python train.py --encoder_arch="vit" --model="contrastive image-text model" --dataset="simulated grey scan slices of phantoms with and without marks" --train_examples=122500 --image_size=64 --crop_scale_min=0.8 --horizontal_flip=false --cutout=0.4 --tokenizer="char" --vocab_size=26 --loss="sigmoid" --embed_dim=128 --encoder_norm="layernorm" --encoder_norm_position="pre" --encoder_activation="silu" --encoder_mlp_ratio=2 --encoder_head_dim=64 --encoder_fused_qkv=true --encoder_bias="all" --encoder_qk_norm=false --encoder_parallel_block=false --encoder_inner_norm=false --encoder_patch_size=[8, 8] --encoder_conv_stem=true --encoder_layers=12 --encoder_width=192 --encoder_positions="rope" --encoder_pooling="class_token" --text_encoder_causal=true --text_encoder_width=128 --text_encoder_layers=6 --text_encoder_norm="layernorm" --text_encoder_norm_position="pre" --text_encoder_activation="gelu" --text_encoder_mlp_ratio=6 --text_encoder_head_dim=64 --text_encoder_fused_qkv=false --text_encoder_bias="none" --text_encoder_qk_norm=true --text_encoder_parallel_block=false --text_encoder_inner_norm=false --text_encoder_positions="learned" --init="kaiming_normal" --residual_init="scaled_by_depth" --optimizer="soap" --beta2=0.999 --lr=0.0027 --beta1=0.95 --shampoo_beta=0.95 --eps=1e-08 --precondition_frequency=50 --max_precond_dim=1536 --one_sided=false --adamw_lr_other_params=0.0018 --grad_clip=0.5 --steps=13500 --batch_size=512 --epochs=56.4 --lr_schedule="wsd" --decay_fraction=0.3 --final_lr_fraction=0 --warmup_steps=400 --weight_decay=0.0 --adamw_weight_decay_other_params=0.01
Rows from block 2 of the image encoder of a small contrastive image-text model, named by matrix and row number. Rows with one number belong to one neuron. Each number is 200 + 20 x the weight over its row's rms, rounded and kept within 0 to 999. All counts start at 0.
Before each neuron's rows are labels from the 100 images, of 14848, where the neuron reaches its highest value: "responds to" is what is common among them. Only what is clearly more common there than usual is listed. The data: simulated grey scan slices of phantoms with and without marks.
# fc1: MLP up (encoder.blocks.2.mlp.fc1.weight, 384x192), inputs 128-191
# fc2: MLP down (encoder.blocks.2.mlp.fc2.weight, 192x384, transposed), outputs 128-191

responds to: crack in bone; belly
fc1.53,221,199,214,203,204,189,193,209,156,193,211,208,211,201,217,198,189,200,170,210,206,200,207,164,192,202,209,229,204,236,182,172,190,214,172,217,211,169,218,204,237,206,228,214,230,203,193,224,211,233,189,200,220,157,187,206,215,214,223,170,220,182,212,196
fc2.53,178,196,222,204,226,217,229,212,195,213,173,198,206,192,206,184,205,226,147,232,217,194,178,168,180,200,197,229,186,211,185,189,212,175,206,194,224,190,191,212,209,231,214,236,183,183,223,170,208,213,225,200,196,180,198,230,213,193,202,192,206,188,201,220

responds to: head; crack in bone
fc1.333,187,186,221,189,239,203,176,204,172,182,193,214,218,229,219,189,183,193,203,219,248,193,201,240,189,186,185,175,206,199,214,213,172,198,230,178,212,198,216,204,208,251,189,174,224,180,176,182,178,185,182,210,207,162,221,189,217,204,178,183,181,182,208,202
fc2.333,213,192,204,203,206,203,182,183,221,215,186,210,196,215,195,208,186,202,213,208,210,196,169,245,216,219,204,216,208,209,184,215,219,184,204,227,213,181,171,197,187,158,174,204,218,169,184,207,198,182,212,175,165,192,199,215,170,220,213,195,185,212,212,217

responds to: several spots
fc1.209,194,192,211,200,175,175,221,230,229,155,208,181,173,170,195,225,203,212,186,167,221,181,189,187,208,198,210,187,195,190,216,190,183,214,243,203,216,189,197,225,230,208,224,194,202,178,188,227,219,186,166,169,225,190,190,205,194,191,195,200,213,184,206,231
fc2.209,214,185,181,240,206,201,168,202,200,229,190,235,234,215,221,195,192,260,189,197,216,221,221,214,193,205,205,176,176,230,218,192,222,199,240,187,195,204,212,235,170,182,179,188,213,209,205,197,179,193,202,237,200,215,211,236,187,237,206,212,196,215,194,211

responds to: crack in bone; chest
fc1.164,195,206,217,231,200,252,223,225,180,209,206,209,204,226,230,196,203,217,201,201,173,229,224,200,245,209,200,188,193,181,209,219,229,214,208,223,174,210,232,212,173,214,151,218,185,170,206,188,173,194,210,155,214,199,222,169,195,246,206,186,200,189,172,192
fc2.164,208,201,193,228,247,201,154,187,168,217,178,195,204,191,233,211,177,173,172,193,172,182,204,213,192,192,222,243,197,176,226,180,201,213,238,166,183,180,198,222,206,202,223,228,199,231,224,205,186,196,190,203,193,186,199,207,207,194,192,220,207,208,179,224

responds to: chest; several spots
fc1.26,192,221,167,185,194,185,211,172,205,188,209,190,185,200,193,183,197,197,219,153,183,163,227,177,197,238,220,213,193,182,194,174,231,193,191,218,238,203,189,225,162,222,201,171,170,173,202,187,209,190,197,233,188,210,181,198,177,189,233,211,194,211,190,218
fc2.26,186,201,219,183,214,229,216,213,202,176,197,218,184,195,213,219,218,188,207,191,203,199,204,208,189,196,190,187,223,204,242,184,202,228,211,218,186,185,214,173,215,180,149,217,159,209,200,213,213,233,228,147,215,201,234,191,209,189,194,185,204,173,226,182

responds to: head; several spots
fc1.45,201,197,192,210,197,184,229,206,173,199,213,209,203,212,228,216,218,204,172,243,194,168,196,207,206,225,216,237,169,212,203,187,236,228,208,219,220,200,203,191,205,258,219,205,217,203,182,171,219,207,180,189,209,204,208,221,200,177,200,213,177,177,238,191
fc2.45,157,200,211,213,189,203,186,158,182,168,205,225,223,230,211,218,190,199,198,168,199,184,196,186,164,220,196,217,188,171,203,187,219,181,217,186,258,204,184,220,225,165,203,214,170,216,200,186,197,176,212,191,191,213,188,171,205,187,207,177,173,179,207,198

responds to: head; several spots
fc1.16,260,207,168,147,193,216,233,203,189,183,210,191,205,198,220,198,186,194,194,210,148,171,153,205,220,207,197,189,209,203,202,162,179,207,196,206,194,214,211,216,226,199,176,216,217,193,208,193,191,213,222,231,203,191,244,196,177,177,201,231,193,186,226,194
fc2.16,177,218,199,222,203,197,149,185,218,212,159,176,178,229,190,201,191,212,198,185,227,197,179,194,184,213,192,190,184,212,200,193,188,205,210,194,186,199,210,176,169,225,159,190,203,166,176,219,220,218,223,169,211,204,219,180,206,215,201,219,204,234,151,212

responds to: dark spot
fc1.376,155,207,188,190,197,208,178,232,213,185,176,222,180,235,174,189,207,223,242,170,173,188,213,173,187,223,221,235,193,194,206,219,224,204,197,204,212,214,171,176,214,228,219,202,213,187,200,177,157,203,182,204,237,157,208,226,180,200,158,207,199,197,197,229
fc2.376,213,200,175,217,233,211,194,188,211,205,182,197,201,182,189,197,160,190,223,187,235,227,174,188,204,183,227,160,184,219,179,172,200,203,205,183,183,202,218,199,215,182,177,193,218,202,205,219,223,197,176,157,193,230,178,212,207,229,185,221,174,190,203,218

responds to: crack in bone
fc1.227,227,199,178,203,206,226,207,182,206,210,230,192,263,203,247,181,193,191,174,199,224,218,172,205,201,212,196,169,179,189,176,231,207,183,205,188,184,211,199,201,219,196,198,225,189,175,203,202,196,189,215,203,182,212,210,205,210,207,231,180,218,198,174,195
fc2.227,176,198,199,195,200,209,184,232,180,171,184,186,192,191,211,210,228,166,175,193,173,218,184,176,183,219,230,185,192,201,192,193,198,202,194,213,214,238,208,225,225,190,194,207,194,187,187,204,246,196,180,179,218,187,207,205,166,192,182,184,189,205,233,208

responds to: ring
fc1.70,206,186,219,204,213,190,200,202,190,198,218,183,230,185,194,228,202,205,188,185,217,214,148,178,204,178,194,202,184,178,200,201,212,198,191,205,199,181,172,203,223,222,217,160,210,197,229,214,214,177,223,201,187,206,238,186,234,195,213,210,186,198,194,193
fc2.70,220,222,211,230,180,186,201,198,206,203,204,201,184,240,209,230,213,180,191,224,185,207,227,202,170,201,180,204,245,203,213,162,193,243,221,214,179,200,243,211,181,187,189,231,206,213,192,226,198,242,213,196,221,198,204,214,200,195,208,201,194,172,199,200

responds to: crack in bone; head
fc1.296,228,180,209,208,192,203,222,214,220,213,166,179,243,227,206,182,218,204,212,187,206,204,139,206,205,227,198,196,196,214,203,226,202,181,190,188,197,213,185,201,225,176,198,203,181,193,214,176,187,192,272,200,193,192,174,223,245,216,203,226,190,174,214,174
fc2.296,202,205,189,193,247,220,192,227,225,195,206,195,211,210,183,212,194,192,199,201,196,232,215,185,204,153,206,237,204,194,228,212,215,221,188,211,153,194,206,173,233,230,191,180,216,194,183,208,200,199,181,199,170,211,215,190,207,200,227,178,187,176,171,218

responds to: chest; low contrast
fc1.167,169,202,184,204,196,190,194,207,181,202,180,215,223,175,179,162,218,216,203,184,191,223,198,203,194,190,189,213,232,201,191,211,228,209,168,177,192,230,226,197,221,207,184,194,196,199,226,198,183,190,169,201,192,260,195,167,241,195,219,162,198,163,189,193
fc2.167,253,236,222,200,197,224,205,194,213,200,230,226,188,193,187,194,217,179,211,202,223,177,227,209,203,211,191,200,193,192,223,206,166,188,180,211,185,167,228,216,231,171,171,215,158,206,220,211,206,212,204,202,177,184,221,219,195,190,213,205,207,241,192,153

responds to: chest
fc1.271,234,189,221,188,198,210,211,209,245,205,173,211,171,170,197,240,223,177,201,217,202,193,180,201,187,201,156,190,200,160,201,151,178,219,214,191,207,157,206,190,181,207,197,189,191,207,198,204,235,215,181,206,178,221,227,195,219,217,228,182,190,203,200,222
fc2.271,209,197,183,188,186,170,208,230,175,185,206,180,199,196,214,200,227,153,204,204,206,184,192,190,203,214,195,188,186,241,199,227,214,192,215,198,136,189,209,214,188,193,225,219,182,182,168,171,206,177,236,236,200,215,168,174,229,181,192,177,202,221,184,174

responds to: ring; belly
fc1.349,213,174,193,172,174,188,216,200,201,225,215,167,205,169,222,182,167,209,183,189,187,214,208,179,181,200,228,183,188,218,187,211,205,233,211,222,175,169,171,235,218,210,181,189,233,196,211,256,219,188,217,199,193,225,167,175,187,190,207,184,197,184,177,208
fc2.349,203,220,196,224,186,198,193,200,183,249,188,199,227,205,203,197,243,175,225,181,198,207,185,194,200,189,221,200,213,185,190,217,171,206,211,235,217,203,214,182,209,193,173,204,249,210,178,206,200,200,183,234,213,214,217,188,199,227,195,196,149,215,200,215

responds to: dark spot; belly
fc1.199,208,194,181,199,187,203,163,203,222,200,195,171,198,191,172,189,218,212,206,206,248,187,174,170,231,204,164,200,170,192,193,185,185,237,222,215,202,183,221,228,219,205,225,196,181,216,169,189,197,208,207,188,223,174,201,200,256,165,185,222,184,215,216,196
fc2.199,227,182,236,247,185,207,191,205,206,225,206,195,234,182,184,178,213,178,202,232,197,228,233,219,195,199,207,197,221,205,193,198,212,206,197,212,160,193,191,192,203,236,203,227,195,175,188,225,215,178,226,182,195,229,205,173,171,179,187,213,232,193,180,227

responds to: ring; side: left half; head
fc1.194,180,197,175,194,202,136,226,218,170,180,211,194,194,180,205,203,236,204,193,199,215,228,232,183,171,181,202,209,205,173,195,206,191,206,192,181,178,185,199,167,183,176,201,190,203,182,189,212,197,184,187,195,222,200,196,174,172,199,201,154,173,159,219,185
fc2.194,223,204,229,201,184,212,185,198,228,191,201,212,224,222,216,172,194,195,184,222,216,231,161,191,183,210,203,201,192,223,194,219,206,216,234,212,215,194,212,156,189,218,201,208,230,189,190,224,220,206,171,182,189,209,159,209,188,218,199,173,199,216,200,201

responds to: belly
fc1.6,197,215,190,224,225,203,207,201,168,188,219,194,200,221,225,178,225,187,211,228,165,204,217,226,198,188,199,201,192,182,186,204,198,190,201,180,215,199,219,219,219,200,163,193,204,242,229,249,211,190,194,177,218,186,180,193,202,202,207,191,201,198,240,187
fc2.6,178,169,201,202,207,219,224,179,166,221,178,174,206,203,202,213,174,213,211,159,206,197,198,220,213,214,207,226,225,195,214,189,197,191,193,229,202,180,202,228,183,193,215,205,167,252,188,221,182,193,171,211,204,206,197,224,215,212,189,188,211,223,232,182

responds to: head; crack in bone
fc1.113,211,192,189,188,207,213,193,216,182,190,216,200,175,218,200,213,237,179,181,207,222,191,213,217,198,207,182,185,205,197,207,193,237,225,192,205,186,184,169,172,180,214,181,211,211,199,180,201,181,209,228,171,179,177,205,218,215,176,214,184,189,182,205,173
fc2.113,208,193,199,203,200,203,209,195,180,196,195,189,203,241,247,207,198,204,191,228,170,184,180,197,184,208,205,187,157,201,177,199,176,222,216,235,211,194,198,202,218,218,183,199,238,197,186,208,214,202,197,240,211,162,193,171,189,200,204,188,213,168,201,195

responds to: belly; ring
fc1.48,178,182,190,211,205,218,182,180,171,219,213,204,204,203,191,204,196,183,188,239,179,229,206,221,245,188,207,198,199,198,193,165,190,199,191,186,186,202,208,243,171,179,179,180,186,215,198,183,223,185,210,178,190,180,176,155,184,228,180,203,191,201,173,228
fc2.48,195,230,198,208,213,190,221,194,171,204,192,195,189,203,177,212,226,222,180,171,214,172,198,187,199,220,179,221,207,214,192,191,204,206,201,197,172,169,218,177,199,220,226,201,172,204,218,199,176,193,192,211,206,211,190,239,206,209,202,191,200,198,257,168

responds to: dark spot; side: left half; belly
fc1.313,222,184,187,214,206,209,204,217,213,225,234,190,197,204,215,179,186,200,187,206,230,216,190,165,179,225,167,205,190,211,203,209,215,215,217,161,186,178,203,209,194,213,219,249,211,153,226,205,204,222,200,212,197,192,201,202,204,161,152,235,231,218,191,198
fc2.313,214,170,205,197,199,205,204,219,211,152,241,173,207,189,214,204,201,186,184,212,188,223,199,178,189,177,183,170,205,234,223,210,206,203,207,174,206,221,238,183,173,190,228,224,198,201,243,189,174,200,164,208,176,186,170,182,211,209,198,220,206,188,210,214

responds to: belly
fc1.239,183,201,205,153,204,201,208,201,167,213,193,196,195,217,204,182,186,231,174,180,186,207,198,234,189,234,213,205,194,193,181,204,206,208,226,208,196,185,222,178,222,206,204,195,215,211,192,209,225,209,175,180,168,218,232,206,164,189,220,185,199,181,192,192
fc2.239,175,175,198,175,205,185,219,183,201,186,196,218,174,165,177,176,214,179,194,178,215,220,208,200,204,188,246,184,170,222,206,179,206,217,153,201,205,192,212,243,204,201,206,205,197,216,209,229,188,203,183,200,175,182,199,191,184,185,235,230,178,220,238,184

responds to: ring; head
fc1.46,255,193,212,201,163,201,219,216,169,204,198,181,184,216,188,188,158,201,209,218,228,183,178,177,193,203,197,205,198,183,199,169,213,184,220,201,190,190,190,218,193,236,195,207,200,194,180,234,206,217,180,198,216,194,180,243,225,217,241,215,238,150,194,202
fc2.46,212,212,185,199,220,170,227,167,199,216,206,182,247,169,223,180,195,199,223,216,214,186,207,249,187,216,215,208,228,199,190,248,178,246,209,190,215,227,202,185,185,212,215,191,173,189,206,230,189,225,205,172,185,211,201,201,169,199,206,223,201,200,218,217

responds to: ring; side: left half
fc1.125,189,189,199,209,198,210,221,229,188,213,217,206,201,158,202,206,211,211,177,221,194,183,195,179,179,188,230,227,192,228,170,164,160,182,179,202,213,173,212,211,158,186,183,196,191,230,175,190,204,211,148,244,233,178,192,178,200,203,198,229,209,204,201,211
fc2.125,207,212,191,177,164,177,180,204,202,208,197,192,177,209,240,196,189,207,230,196,200,217,181,182,231,223,214,180,195,197,227,227,232,180,217,167,183,209,189,211,172,189,172,205,180,230,199,198,196,215,205,169,209,229,189,199,213,206,216,219,162,237,198,182

responds to: bright spot; head
fc1.327,220,220,187,179,216,197,209,177,181,197,213,199,182,215,179,213,206,200,178,169,160,207,235,200,232,210,191,204,179,210,198,181,201,183,241,149,202,181,187,238,166,212,206,208,195,221,217,215,209,190,195,226,165,200,215,231,163,233,187,215,230,158,167,168
fc2.327,200,192,180,199,206,211,200,211,220,163,206,215,188,225,188,177,217,214,194,185,214,204,200,179,187,187,201,187,195,236,210,228,207,169,182,213,201,200,141,180,189,229,172,230,228,202,231,182,190,219,210,182,240,224,192,226,197,194,149,203,205,182,206,199

responds to: bright spot; head
fc1.255,170,179,233,191,153,230,174,210,177,208,216,179,192,210,182,212,186,151,187,221,197,185,211,230,208,201,208,236,181,217,241,188,181,201,183,173,188,198,227,181,179,198,226,184,175,225,193,213,185,185,177,229,201,173,212,192,226,218,160,177,216,218,189,218
fc2.255,162,192,200,185,200,208,162,214,218,158,219,216,202,223,223,220,180,203,171,202,206,206,174,185,195,222,179,212,226,210,203,210,180,187,199,207,206,226,192,209,204,209,191,188,219,200,174,203,210,175,196,227,193,173,190,163,207,170,226,196,215,190,211,182

responds to: dark spot
fc1.339,203,188,171,184,212,174,177,209,216,174,169,181,185,221,185,237,184,229,231,184,228,246,201,197,181,194,221,223,183,194,174,207,161,225,176,215,182,217,205,212,234,242,187,205,218,163,202,201,225,172,207,192,195,183,168,203,220,197,184,199,187,156,200,170
fc2.339,196,203,211,203,211,212,171,194,151,202,230,229,186,216,236,197,200,190,231,215,199,196,168,200,186,202,178,219,205,222,191,222,194,196,218,225,213,191,226,227,215,175,191,203,213,202,211,180,195,173,161,201,207,201,206,207,214,227,228,222,197,219,206,179

responds to: crack in bone; side: left half; limb
fc1.133,208,175,187,198,218,203,212,170,176,216,136,193,196,183,168,185,229,212,219,190,189,180,229,199,215,186,202,157,221,181,211,221,201,219,194,210,224,215,213,217,209,182,178,169,205,199,169,196,207,180,222,228,182,196,201,209,235,182,203,205,197,156,176,234
fc2.133,190,177,187,181,220,187,216,195,176,197,212,216,204,189,229,190,204,196,155,210,211,193,254,179,218,197,202,172,215,193,218,198,185,201,225,215,183,199,202,184,213,227,171,201,233,211,229,197,201,187,171,186,205,206,196,204,191,216,167,225,259,174,193,214

responds to: dark spot; side: left half
fc1.372,206,178,187,190,209,173,193,180,197,190,222,169,170,203,178,216,194,185,208,186,225,216,196,157,198,197,160,196,207,173,194,186,201,196,210,173,218,195,207,187,199,189,196,226,194,205,189,204,187,192,203,192,233,165,200,170,221,214,213,219,212,201,212,225
fc2.372,213,229,207,214,199,170,190,188,212,202,204,181,182,208,228,180,205,208,206,220,226,196,201,179,243,239,214,176,227,186,175,197,232,203,228,189,181,213,169,192,176,188,226,175,189,180,195,166,216,146,208,233,184,203,208,205,219,218,160,152,213,220,197,184

responds to: chest; low contrast
fc1.351,186,215,188,228,207,165,183,189,163,184,178,219,167,201,187,219,202,233,193,188,214,219,216,180,223,219,201,197,203,203,223,177,209,208,179,196,223,225,153,184,209,200,215,201,205,202,188,202,211,195,222,173,198,191,189,226,178,219,207,217,135,204,203,148
fc2.351,198,209,189,230,165,237,187,206,210,198,216,174,195,205,168,189,218,196,229,158,208,199,182,218,185,154,228,181,211,184,173,215,203,176,244,222,197,199,234,211,220,205,195,221,200,207,191,195,198,238,236,218,213,204,187,218,201,180,185,186,221,209,180,217

responds to: belly; none
fc1.302,183,207,188,188,209,198,213,170,164,218,197,219,178,220,271,201,171,240,207,217,200,215,194,228,212,213,195,204,173,207,188,188,181,211,204,217,205,169,202,186,170,211,195,223,214,197,204,207,181,205,176,195,213,174,220,193,242,224,192,229,159,169,176,175
fc2.302,156,206,184,215,213,197,165,170,188,223,188,192,176,186,172,183,178,181,199,185,214,184,201,195,197,214,176,173,172,180,212,204,202,225,191,172,211,179,224,198,173,205,203,203,197,192,211,181,193,204,204,222,206,222,193,206,199,225,192,210,226,210,183,187

responds to: ring; chest
fc1.345,226,193,196,231,164,194,219,239,172,199,233,190,206,175,209,206,206,186,225,219,218,198,191,208,213,202,207,224,213,210,217,184,210,177,197,220,154,191,228,195,210,243,173,206,191,231,190,186,234,180,185,202,211,234,221,212,210,213,222,190,230,213,140,229
fc2.345,176,201,215,244,217,196,212,185,221,215,175,217,209,198,217,195,172,230,185,227,231,200,197,197,171,172,217,218,202,218,170,173,190,218,188,180,227,180,231,189,165,220,155,180,208,208,190,210,142,234,213,171,199,193,213,195,232,168,192,180,207,214,183,217

responds to: chest; crack in bone
fc1.106,224,180,199,172,213,200,203,199,189,206,232,229,198,221,217,223,195,161,202,178,173,198,260,209,191,175,220,213,191,221,184,173,214,227,194,218,140,221,211,188,203,200,210,198,196,190,202,240,213,193,238,230,172,174,204,216,177,209,200,176,230,188,189,233
fc2.106,209,181,188,179,227,169,224,258,218,183,206,190,220,179,239,206,197,225,193,197,205,185,218,199,234,224,201,166,199,155,172,193,219,198,232,212,190,214,195,165,205,216,200,209,181,235,184,211,200,205,199,184,211,196,206,219,197,191,191,211,220,208,236,182

responds to: dark spot; head
fc1.350,192,199,183,196,168,229,228,190,206,164,242,197,180,183,238,186,206,207,216,160,213,201,208,180,150,228,193,257,206,211,183,183,217,176,236,207,226,200,226,151,200,185,188,190,189,196,216,179,200,217,190,211,168,189,197,172,183,197,219,203,226,206,184,185
fc2.350,182,239,220,197,212,171,184,214,206,189,167,176,188,208,191,231,192,182,184,189,162,194,219,189,227,196,200,173,197,189,195,188,192,228,215,256,195,221,222,222,240,173,183,210,186,214,209,192,202,239,211,194,194,218,201,190,176,191,198,193,219,214,211,203

responds to: belly
fc1.291,197,195,177,209,245,190,210,199,180,181,210,230,196,200,174,144,173,183,196,163,186,197,213,191,186,203,231,221,235,210,213,208,203,221,218,183,209,181,221,214,224,171,184,197,209,208,177,181,237,191,189,233,193,200,212,189,184,232,204,211,192,210,211,193
fc2.291,203,166,173,216,202,166,194,196,216,201,211,230,225,213,184,210,211,174,220,195,210,236,214,201,188,216,231,203,232,216,212,201,188,195,197,217,217,211,195,172,217,202,211,200,198,207,191,200,174,215,227,180,224,170,219,190,179,204,183,214,160,195,192,182

responds to: dark spot; head
fc1.87,157,212,216,226,205,233,146,204,214,196,194,192,205,204,206,194,216,204,198,241,243,227,150,186,223,202,208,178,146,240,200,221,163,204,188,201,192,220,231,148,189,181,203,228,222,217,192,173,178,177,190,186,173,197,205,177,225,245,200,196,173,195,218,230
fc2.87,197,220,237,185,189,241,166,193,198,171,196,219,202,198,215,226,185,233,216,168,231,185,237,219,190,192,179,188,195,234,223,192,170,182,215,198,210,229,207,202,232,204,190,194,200,202,172,224,200,220,214,211,211,222,230,205,198,178,195,199,196,247,213,216

responds to: bright spot
fc1.282,222,193,208,216,186,231,186,221,190,210,210,161,208,206,195,246,250,188,212,228,184,209,180,204,184,182,186,203,245,240,190,184,175,198,187,211,194,191,203,208,206,207,190,162,212,217,179,192,230,208,182,168,199,175,170,207,180,189,132,168,210,206,177,205
fc2.282,191,207,202,235,188,202,194,191,189,188,204,200,180,219,224,157,197,202,181,193,184,213,210,217,189,190,166,175,194,215,216,188,192,216,177,177,160,176,198,176,208,197,183,155,218,201,194,205,201,220,183,215,211,197,230,224,206,262,201,187,183,214,196,180

responds to: several spots
fc1.214,184,172,196,198,212,185,215,182,199,186,203,205,161,177,176,204,186,192,216,209,217,218,215,171,218,175,227,197,168,167,200,196,225,193,177,193,172,199,192,221,171,208,204,201,205,212,182,212,205,189,221,257,231,217,207,193,185,193,212,194,212,242,225,234
fc2.214,185,221,207,243,208,215,164,221,216,192,202,187,212,253,222,227,185,195,192,195,220,184,205,200,199,221,198,200,194,220,149,196,200,190,227,185,192,226,241,224,200,188,215,182,208,194,214,209,200,198,195,228,179,205,201,192,193,205,219,144,196,219,170,229

responds to: crack in bone; limb; side: left half
fc1.268,205,180,225,177,184,202,215,204,225,223,209,212,216,219,203,179,208,189,216,179,171,147,225,212,192,211,170,178,199,163,236,208,205,195,201,190,214,207,180,203,211,193,213,181,185,196,181,160,256,208,196,221,201,207,201,199,209,172,215,250,205,222,198,183
fc2.268,228,187,168,199,223,224,181,215,198,175,196,190,208,187,199,183,220,199,201,218,238,178,208,225,202,190,199,167,187,167,206,207,191,234,201,225,172,182,218,195,166,171,166,245,205,209,191,205,214,198,206,205,147,182,194,213,211,209,240,179,237,183,175,199

responds to: belly; dark spot
fc1.132,182,192,198,234,207,196,214,189,184,183,173,187,188,207,203,192,161,231,191,212,194,205,207,198,202,187,200,188,213,193,191,174,182,158,202,185,184,200,186,170,173,201,210,195,202,186,217,209,193,189,213,227,187,244,214,212,177,203,187,205,225,195,169,162
fc2.132,200,197,203,236,214,177,191,155,183,166,176,182,196,209,230,202,208,219,220,144,226,210,219,162,191,185,209,197,197,198,143,199,222,214,177,192,194,213,202,163,191,216,214,233,193,215,187,185,193,205,203,203,139,159,197,188,210,239,200,192,201,203,175,223

responds to: crack in bone; head; side: right half
fc1.234,202,215,205,195,225,221,196,229,213,201,160,179,234,180,250,254,206,208,209,194,179,199,157,189,204,210,197,194,181,151,174,211,197,200,174,224,219,216,156,200,176,189,146,212,216,203,195,170,173,198,206,195,190,240,217,195,201,172,204,191,211,198,201,173
fc2.234,174,236,170,190,205,212,196,180,201,228,218,187,174,231,166,214,211,196,213,191,206,195,205,230,206,175,194,211,250,200,199,216,204,256,231,200,203,196,198,184,209,211,187,199,175,174,151,185,197,175,194,205,205,170,194,169,235,185,194,203,204,200,161,183

responds to: belly; crack in bone; side: right half
fc1.301,202,215,213,199,201,223,206,192,183,245,208,218,194,200,204,173,200,184,174,213,210,196,202,173,195,215,184,223,188,201,189,257,218,210,203,202,216,178,222,219,210,214,193,240,195,223,199,183,195,178,211,223,220,185,209,197,183,216,179,208,226,179,210,193
fc2.301,197,192,203,193,164,196,224,168,222,192,201,235,167,222,173,176,204,239,213,227,200,193,196,213,237,186,182,226,213,223,178,221,199,192,189,218,225,197,185,215,214,170,169,217,221,224,210,170,218,187,187,198,230,197,207,185,181,183,192,194,221,191,195,170

responds to: head
fc1.377,196,179,203,175,168,192,216,204,176,172,244,209,191,222,183,191,224,224,171,178,176,194,209,220,170,170,180,202,189,186,203,209,223,200,184,180,205,209,208,170,226,189,206,211,184,174,167,195,219,224,218,196,213,192,188,232,196,182,228,230,195,171,204,194
fc2.377,183,177,143,203,168,200,197,216,185,194,214,183,169,216,168,194,190,200,208,186,222,209,193,180,224,206,186,215,206,219,194,217,213,196,199,175,172,162,224,197,210,201,208,163,216,199,182,218,214,201,231,235,237,172,202,231,206,187,202,206,198,205,196,191

responds to: ring
fc1.130,195,206,214,225,170,187,223,183,203,204,190,175,230,193,212,195,200,226,202,200,202,175,216,179,193,208,232,195,212,192,155,191,205,206,191,222,181,171,208,194,166,200,188,238,214,195,195,244,209,198,193,177,228,188,183,182,205,210,228,197,168,178,199,207
fc2.130,173,223,218,197,214,153,209,221,208,209,203,187,189,195,206,197,195,200,207,190,173,212,171,230,227,153,189,177,223,261,193,209,187,234,192,214,165,181,179,206,186,228,204,201,228,200,184,204,227,222,200,190,181,191,194,198,196,218,238,213,224,207,185,211